config = dict(
    train_examples=73750,
    norm='layernorm',
    head_dim=32,
    parallel_block=False,
    dropout=0.1,
    num_experts=8,
    layers=14,
    num_labels=5,
    lr=0.0069,
    orthogonalizer='newton_schulz_5',
    steps=18600,
    epochs=129.1,
    decay_fraction=0.2,
    final_lr_fraction=0.05,
    weight_decay=0.02,
)
Rows from expert 0 of block 3, named by matrix and row number. Rows with one number belong to one neuron. Each number is 128 + 32 x the weight over its row's rms, rounded and kept within 0 to 255. All counts start at 0. After the name is the row's rms in percent of the matrix's.
# up: expert up (model.blocks.3.mlp.up, 8x64x256), inputs 156-207
# down: expert down (model.blocks.3.mlp.down, 8x256x64, transposed), outputs 156-207
up.14 071 [ 86 123  73 172  88  74  88 187 124 194  93  73 180  81 199 209 137 153 186 117 121 138 143  70 152 143 135 169 162  64  88 100 103 137 150 137 124 165 140 121 139 126 141 104  96 124  92 127 169  84 109 124]
up.15 070 [126 104 124  55 133 131 148 146 140  75 197 169 127  58  90  82  49 175  88 139 118 127 165 157 136 186 108  58 146 147 179 126  86 165 141  73 116 104 136 170 158 134  85 108 218 120 109 163 144 118 127 165]
up.16 119 [140 140 173  86 150 143 175 184 150  79 132 104 120  96 138 137 134 128  85 165 145 118 148 110  63  90 170 132  48 220 102 131 174  93 115 154 139 130 131  84 168  76  94 108 182 140  81 131 111 148 132 149]
up.17 110 [ 67 165 186 131 157 141  97 171 133 135  73 154  93 141 134 163 109 155 142 120 136 111 115  55 108 162  89 146 145  83 132  85 128  88 118 181 116 115 127  92 112 112  74 153 119 149 116 119 154 147 119 129]
up.18 112 [ 86  77 118 154 108 153  45  83 179  44 124 143  91  98  71 113 114  88 114 199 133 127 143 108 161  70 104 150  95 160 129 175 136  99 143 149 110 119 121 105 162 138 105 141 121 155 125 150 101 132 114 112]
up.19 119 [136 134 132 125 125  87 123 158 148 151 167 134 185 137 150 139 117  94 110 149 135 137 183 154  95 165 133 127  72 164 158  44 118 128 185 184 186 106 120 173  93 164 187 124 175 121 133  99 142 130 118 130]
up.20 086 [146 146 151  57 179 185 155 108 106  90  80 140 217 125 138 133 165 168 146 116  60 139  63 124 135 117 156 145 120 137 125 144 185 144  99  86 115 161 136 149  84 111 175 123  94 159 108 194 119 103 100 184]
up.21 058 [124 102 115 162  54 125 101  96 108 121 198 146 109 102 186 124  95 153 119 157 120 134 123 122 114 119  84 149 104 136 163 187 131  61  97  73 144 170 142 123  85 119 100 150 156 129 120  89 105 164 101 149]
up.22 120 [123  35 128 108 201 117  99 172 191 115 162 107 122 147  84 147 146 135  92 152 175 110 134 142 172  72 128  98 163 136 127  99  88 115 117 192 177 165  74 149 144 134  62 123 118 148 149 127 121 187 105 137]
up.23 070 [133  94 166  93 206 135 133  78 109 105 139 111 112 168 179 120 124 145 127  85 126 116  82 155 105 132 161 134 178 156 158 117 139  99 166 115 139 116 137 152 178 140 124  87  82 142 168  94  94 125 128 141]
up.24 108 [154 127 140  98 112 215 156 122 131 180 176 145 104 133 162 125  71 117 132 128 141  98 115  90 116 161 146 116  66 133 151 126 100 160 137 169  76 133 135 118  58 129  84 101 130 113  74 104 152 131 158 123]
up.25 119 [105 163  98 154 143 144 102 116 175 114 115 164 113 118 104  84 140  36 135  64 136  65 118 142 183 112 120 124 159 131 121 156 104 108 107 158 156  85 145 111  72 161 127 171 135 180 102 122 120 144 132 104]
up.26 096 [154  42 116  69 161 109 115 160 155 164 165 120 198 140 132  96 153  94 114 126  96 144 115 146  86 101 129 146 112 124 107 125 119 124  47 155 179 129 174 140 144  85 132 116  82 115  76 154 145 143 200 139]
up.27 112 [ 94 163 116 155 151 108 114 151 182 150 130 145 177 167 169 119 113 116 143 171 153 156 106 152 107 139 162 194 221 152  89 103 169 148 127 136 110 111 148 156  91 137  97 106  90 145 143 140 166 136 110 139]
up.28 116 [104 123  96 103 128 199 137 173 138 146 115 109 145 132 139 140 126 103 196 160 184  73 144  84 141 122 171 150 141 126 134 156 205 105 127 115  86  89 169  98 100 156 131 112  78  79 154 146 145 164 118 152]
up.29 093 [ 92 116 125 116  78 130 157  98 116 124 128 126 105 149 176  75 165  96 119 173 175 142 130 145 167 128 115 148 137 150 170 102  70 126 147 104 103 113 144 116  97  88 142  65 134 123  76 122 170 130 142 141]
up.30 116 [177 154 104 143 155 102  82  94 160  45 178 170  88 146 137 102 128 107 211 156 142 139  97 153 141 133 144  94  96 202  71 106 118 147 149 168 142 132 151 123  61 163  74 140 126 133 100 115 119 138 178 128]
up.31 112 [186  86 148 101 114 112 137 120 131 115 132  73 142 113  86 113 128 195 164 119 159 153 129  92  98  95 109 123 105 162 105  85 136 190 161 139 148 148 130 124 107 124 197 156 110 165 160 163 157  91 138 144]
up.32 077 [132  92 169 135 147 103 112 114 163  77  65 151 158 127 108 111 140  94 140 114 148 104 110 104 137  93  91 118 134 160 140  95 176  76 108 161 112 159 150 126 194 157 119 149 114 188  88 114 174 131 103 152]
up.33 077 [130  73  98 147 115 154  82 114 142 100  99 140 125 133  69 150 137 128 123 124 104 120  94 155 158 126 170 113  60 157 140 100 167 142 156 107 145 113 138 169 167  92 137 107 122 155 216 135 175 135 127 158]
up.34 134 [153 103 146 155 159 147 149  97 173 104  90 122 111 103  93 109 168 135 106 118 146 123 112  96 142 105 161  86 109  57 145 195 178 111 149 101 199 138 123  87  89 151 149  62 114  66  91 160 164 168 120 126]
up.35 141 [135 204 123 136  82 171 152 172  81 117  95 146 102 135 123 121 141 115 168 160 118 115 126  77 116  78 127 108 147 171  83 162 112 115 147 139 172  84 122 108 114  96 135 125  86 136 136  97 116 151 133 118]
up.36 104 [ 98 146 150 104 165 116 133 132 142 102 111 115 153 117 141 121 112  64 142 172 200 126 167 155 180  95 148 133 178 101  68 129 101 174  85 159  96  84  90 119  91  99 139 132 111 138 155 172 149  88 144 131]
up.37 092 [154 149 132 160 120 143 180 132 132 142 184  69 108 144 106  69  95 115 190 158 107 122 158 109 184 130 142 183 133  91  96 165 201 125 110 154 128 167 136 139 122 145 166  66 116  98  97 157 117 151 145 123]
up.38 094 [ 98 171 159 118  83  82 116 118 218 102  85  95 159 143 112  90 153 113 146 195 146 122 150 151 122 146 130 153 194 173 122  94 111  92 121  84 124 151 117 101  91 153 114 129 119 139 154 149 133 126 143 142]
up.39 037 [166  78 131  99 161  74 123 142 156 107  48 100  97 131 172 160 125 131 178 124 125 124 124 113 128 153 123 134 130 118 113 121 113  68 176 120  62 159 175 154 165 181  99 107 155 139  31  87 164 110 172 145]
up.40 132 [112 123 160  90  91 107 189 113 134 112 183 126 141 120 123 152 143 131  91 107 110 162 108 157  90 205  99 147 119 140  98 147 110 148 151 144 106 173 136  81 157 145 123 146 143  89 156 119 134 150 134 152]
up.41 107 [118 143  80 137 115 151 158 127 133 136 150 123 161  97 148 145 147 130  87 149 154 131 122  94 139 169 115 112 155  94 103 126 171 109  99 144 116 210 164 143 148  99 122 164 117 147 121  83 104 162 129 108]
up.42 099 [140  82 167  98 132 138 120 138 164  83 124 138 117 163 147 177 126 103 190 100 101 128 132 124 144  86  54 126 192 119 146 111 179 112 115 157  85  97 184 190 173 138 143 156  84 161  51 129 105 110  93 134]
up.43 114 [147 150 105 123  78 141 105 150 107 116 110 124 116 118 170 110 105  77  74 166 173 118 118 126 110 137 127 153 141 134 105 139 170 174 169 142 175 113 124 127 135 146 103 160 206 159 112 139 133 195  95 178]
down.14 073 [106 106 114 128 120 121 133 121  88 141 147 162 179 188 119  93  59  95  82 127 148 185 120  75  46 181 111 116 152  65  88 148 133  89 236  96 128 152 134 143 149 181 119 157 122  92 111 138 169 170 123 102]
down.15 066 [240 130 201  78  93 155 177 109 110 171 180  94 147 136 133 126 111  97 141  92 119 144 136 142 162 133 116 140 137 174 127 122 149 186 135 125 143 202 137 109 144 131  58 156 110 152 140 106  83  95 200 133]
down.16 128 [108 160 180 116  89 135 147 110 126 118 144 111 155  80  70 172 153 114 104 100 127  86 124  90 145 187 179 129 188  92 149 125  87 159 131 145 100 139 140 157  82 190  90 178 126 192  84 170 163 128  94 125]
down.17 113 [124 154 126 173 157 115 190 176 171  99  83 108  89 147 145 157 126  87 162 118 117 104 132 138 136 145 114 167 131 181 109 112 158 138 127 101  87 137 127 153 117 137 143 138 205 161  96 109 159 131 135 144]
down.18 119 [148  91 116 105 135 122  92 136 183 120 114  84 122 133 145  69 161 119 165 143 130 184 136  52 145  75 119 185  71 109 101 142 131 190 133 140  79 132 152  87 116 158 163 152 179 129  62 120 171 125 188 124]
down.19 118 [ 91 119 122 121  71 101 113  52 101 105 120 103 151 131  95 145 103  97 129 112 119 110 109 206 158 111 141 114 157 135 164 150  98  89 114 113 137 180 124 146 146 117 160  75  97  98 115 173 119 156 137 120]
down.20 077 [134 138 219 155  86 106  96 155 157 157 167 101 127 163 125 172 122  90  94 130 195 163 109 119 142 184 136 150 153 130 171 113  84 196  97  96 141 171 116 155 117 120 131 218 121 187 100 130 159 123 142 119]
down.21 061 [124  95 182 137 110 108 162 100 158  88  69 156  68 120 118  72 222 162 147 156 116 152 167 147 174 102 130 109  56 133 106 135 171 174 146 171  87 115  95 162 203 165 126  88 140 132 164 155 127 137 133 133]
down.22 122 [115 138 156 132 202 135 188 127 129 128 136 116 151  67 138 122  87 128  64 136 134 132 166 173 109  47 161 121 115 156 142 145 135  71 116 144 143 112 115 169 239 109 108 143 158 169 158 165 143 114 114 143]
down.23 062 [ 49 122 118 131 114 116 107 131  86 124 135 138 128 174  48 105 130 117 123 109 141 124 127 193 154 151 143 146 127 138  99 120  94 146 140 118 196 122  69 131  98 103 159  92  92  98 131 132 161 114 131 156]
down.24 109 [ 77 103 149 112 197 127 151 130 159 105 145 106 124 158 105 114 161 152 142 167 149 137 104  64 136 100 191 122  70 157 137 146 107 148 139 131  90 114  91  89 131 122  82 184 163  64 130 104 140 128 143 126]
down.25 119 [141 156 177 125 176 141 210 166  95  99 144  36 122  96 131  79 105 223 157 162 139 123 164 129 132 104 113  87 134 134 142 194 153 120 144  77 141 116 152 111  95 158 169  81 161 180 191 139 113 135 146 135]
down.26 087 [163  90 165  62  96 112  81 175 123 109 152 131 140 132 111 112 180 154 126 138 104  89 140 113 153 121 153 135 136 128 186 112 124  56 136 175 123 168 128 186 138 148 130 152  79  87 120 131  67 146 116 126]
down.27 104 [147 131 120 174  78 127 170 146 156 154  73 119 107 123  89 102 106 107  96 119 100 117 136 114 101 119  86 106  90 125 119 196 127 126 182 156 105  81 108 115 150 158 158  74 114 154 160 120 149 150 107 122]
down.28 120 [181 107 183 179 182 193 101 102 134 156 132 126 119 104  94 110  89  95 179  70 134 113 105 123 138 126 157 135 123 126  54 105 105 126 116 109 133 189 138 130 137 122 148 144 132 162 128 180 174 108 174 120]
down.29 080 [136 152 150 184 147 143  41 161 126 161 101 140  90 121 135 160 145 136  96 116 133 187  93 149 176  89 107 118  78 111 155 128 137 120 103  92 106 136 127 124 142 121  87 119 102  93 126 128 138 182 135 114]
down.30 111 [163 114 115 109  99 126  70  51 173  97 103  75 132 146 169 121  80 131 103 115 128 133 140 109 180 150 148  83 113 118 153 222 127 143 179 106 140 110 122 132 151 133 100  35 122 121 128 124 142 114 166 123]
down.31 111 [117 104 102 167 172 113  58 113 141 145  78 148 132 125 162 200 113  74 133 170 172 158 114 130 182 108 107 145 171 130 113  98  60 189 128 110 124 255 179 125 105 124 169 134 195  82 134 123  59 110 136 120]
down.32 066 [103 134 123 126 200 123  70 138  98 145 102 142 169 117 132 126 131 105 154 112 151 220 146 104 143 176 155 154 101 112 131 144 141 151 105 126 132 174  97 112  66 145 124  52 151 164 147 162 152 148  93 131]
down.33 072 [ 94 114 185 139  88 140  52 150 115 106  71 103  96 147 172 149 126 103 109 118 134 107 143 189 190 119 134 115 121 196 104 154 118 152 147 136 155 143 141 123  97 142 153 100 186 196 155 125 108  85  71 123]
down.34 151 [145 159 122 125 172 185  90 150 126 120 133 176 100 112 131 138 139 130 127 140 134  97 125 132  95 112  94 159 146 154  40 143 106 167 114 143  86 173 158 131 208 143 159 117 137 131 106 116 138 116 177 115]
down.35 145 [208 164 136 117 163 138 233 135  62 109 180 131 128 142 114 110  99 136 138 122  96 158 184 136 163 106 116 136  80 132 107 161 151 111 145  85 130  43 137 141 142 141 186  41 158  91 119 166 147 139 131 129]
down.36 093 [207 138 118 149 233 137  64 147 165 127 150 140 105 138 102 103 172 156 142  88 125 139 145  99 132  79  83 142 123  78 161 140 124 128 124 122 118 149 119 126  57 149  68  87 167 133 127 116 141 145 149 106]
down.37 087 [116 117 113 133 159 154 157 162  93 133 143  82 115 138 107 120 135 125 140 124 146  37 174 102 178 104 114  63 157 105 179 143 129  82 106  78 191 146 166 108 104 130  99 175 146  80 227 128 135 124 126 132]
down.38 105 [122  88 143  63 162 164  84  89 148 206 155 120 163 134  53 157 137 142 109  92 111 151 141 116 124 120 130  98 187 106 101 141 147 124 135 118  82 142 127 126 151 142 153 150 190  91 171 102  73 121 116 134]
down.39 033 [114 137 141 159 207 178 129 141 115  87 122 149 143 109  84 141  91  89 129 156 117 167 142 121 142 105 109 114 204 108 110 166 118  98 149 163 172  98 161 154 144 161 137 176 103 160 128 136 131 147 135 123]
down.40 123 [116 129 115 109 112 105 157 152 135 117 132 107 111 137 145 162 134  69 179 126 176 103 136  74 193 159 120 115 203 113 162  61 117 107  93 193 117 145 117 119 148 174  84 149 109 159 193  79 139 181 133 128]
down.41 096 [165  91  91  86 136 138 135 106 152 117 158 173 103  82 159 116 139 102 108 112 159 107 140 161 192  72 101 209 117  97 124 135 144 158 153 102 145  55 125 127 192 101 195 140 122 132 112  80 114 102  85 135]
down.42 102 [ 37 145  72 158 120 139 106 169 156 182 152 141 159 119  70 157  97 134 157 118 174 104 143  91 108 102 104 114 119 138 140 193 138 227  96 187  97 179 150 116  43 109 147 141 111 135 170 120 163 111  82 128]
down.43 111 [177 139 146 171 160 134 113 148 113 119 160 120 167 100  72  86 161 109 150 103 127 102 143 140 114 185 175 158  96 142 171 117 125 124 116 165 216 112 172 132 113 138 165 110 100 223 170  95 136 138  95 131]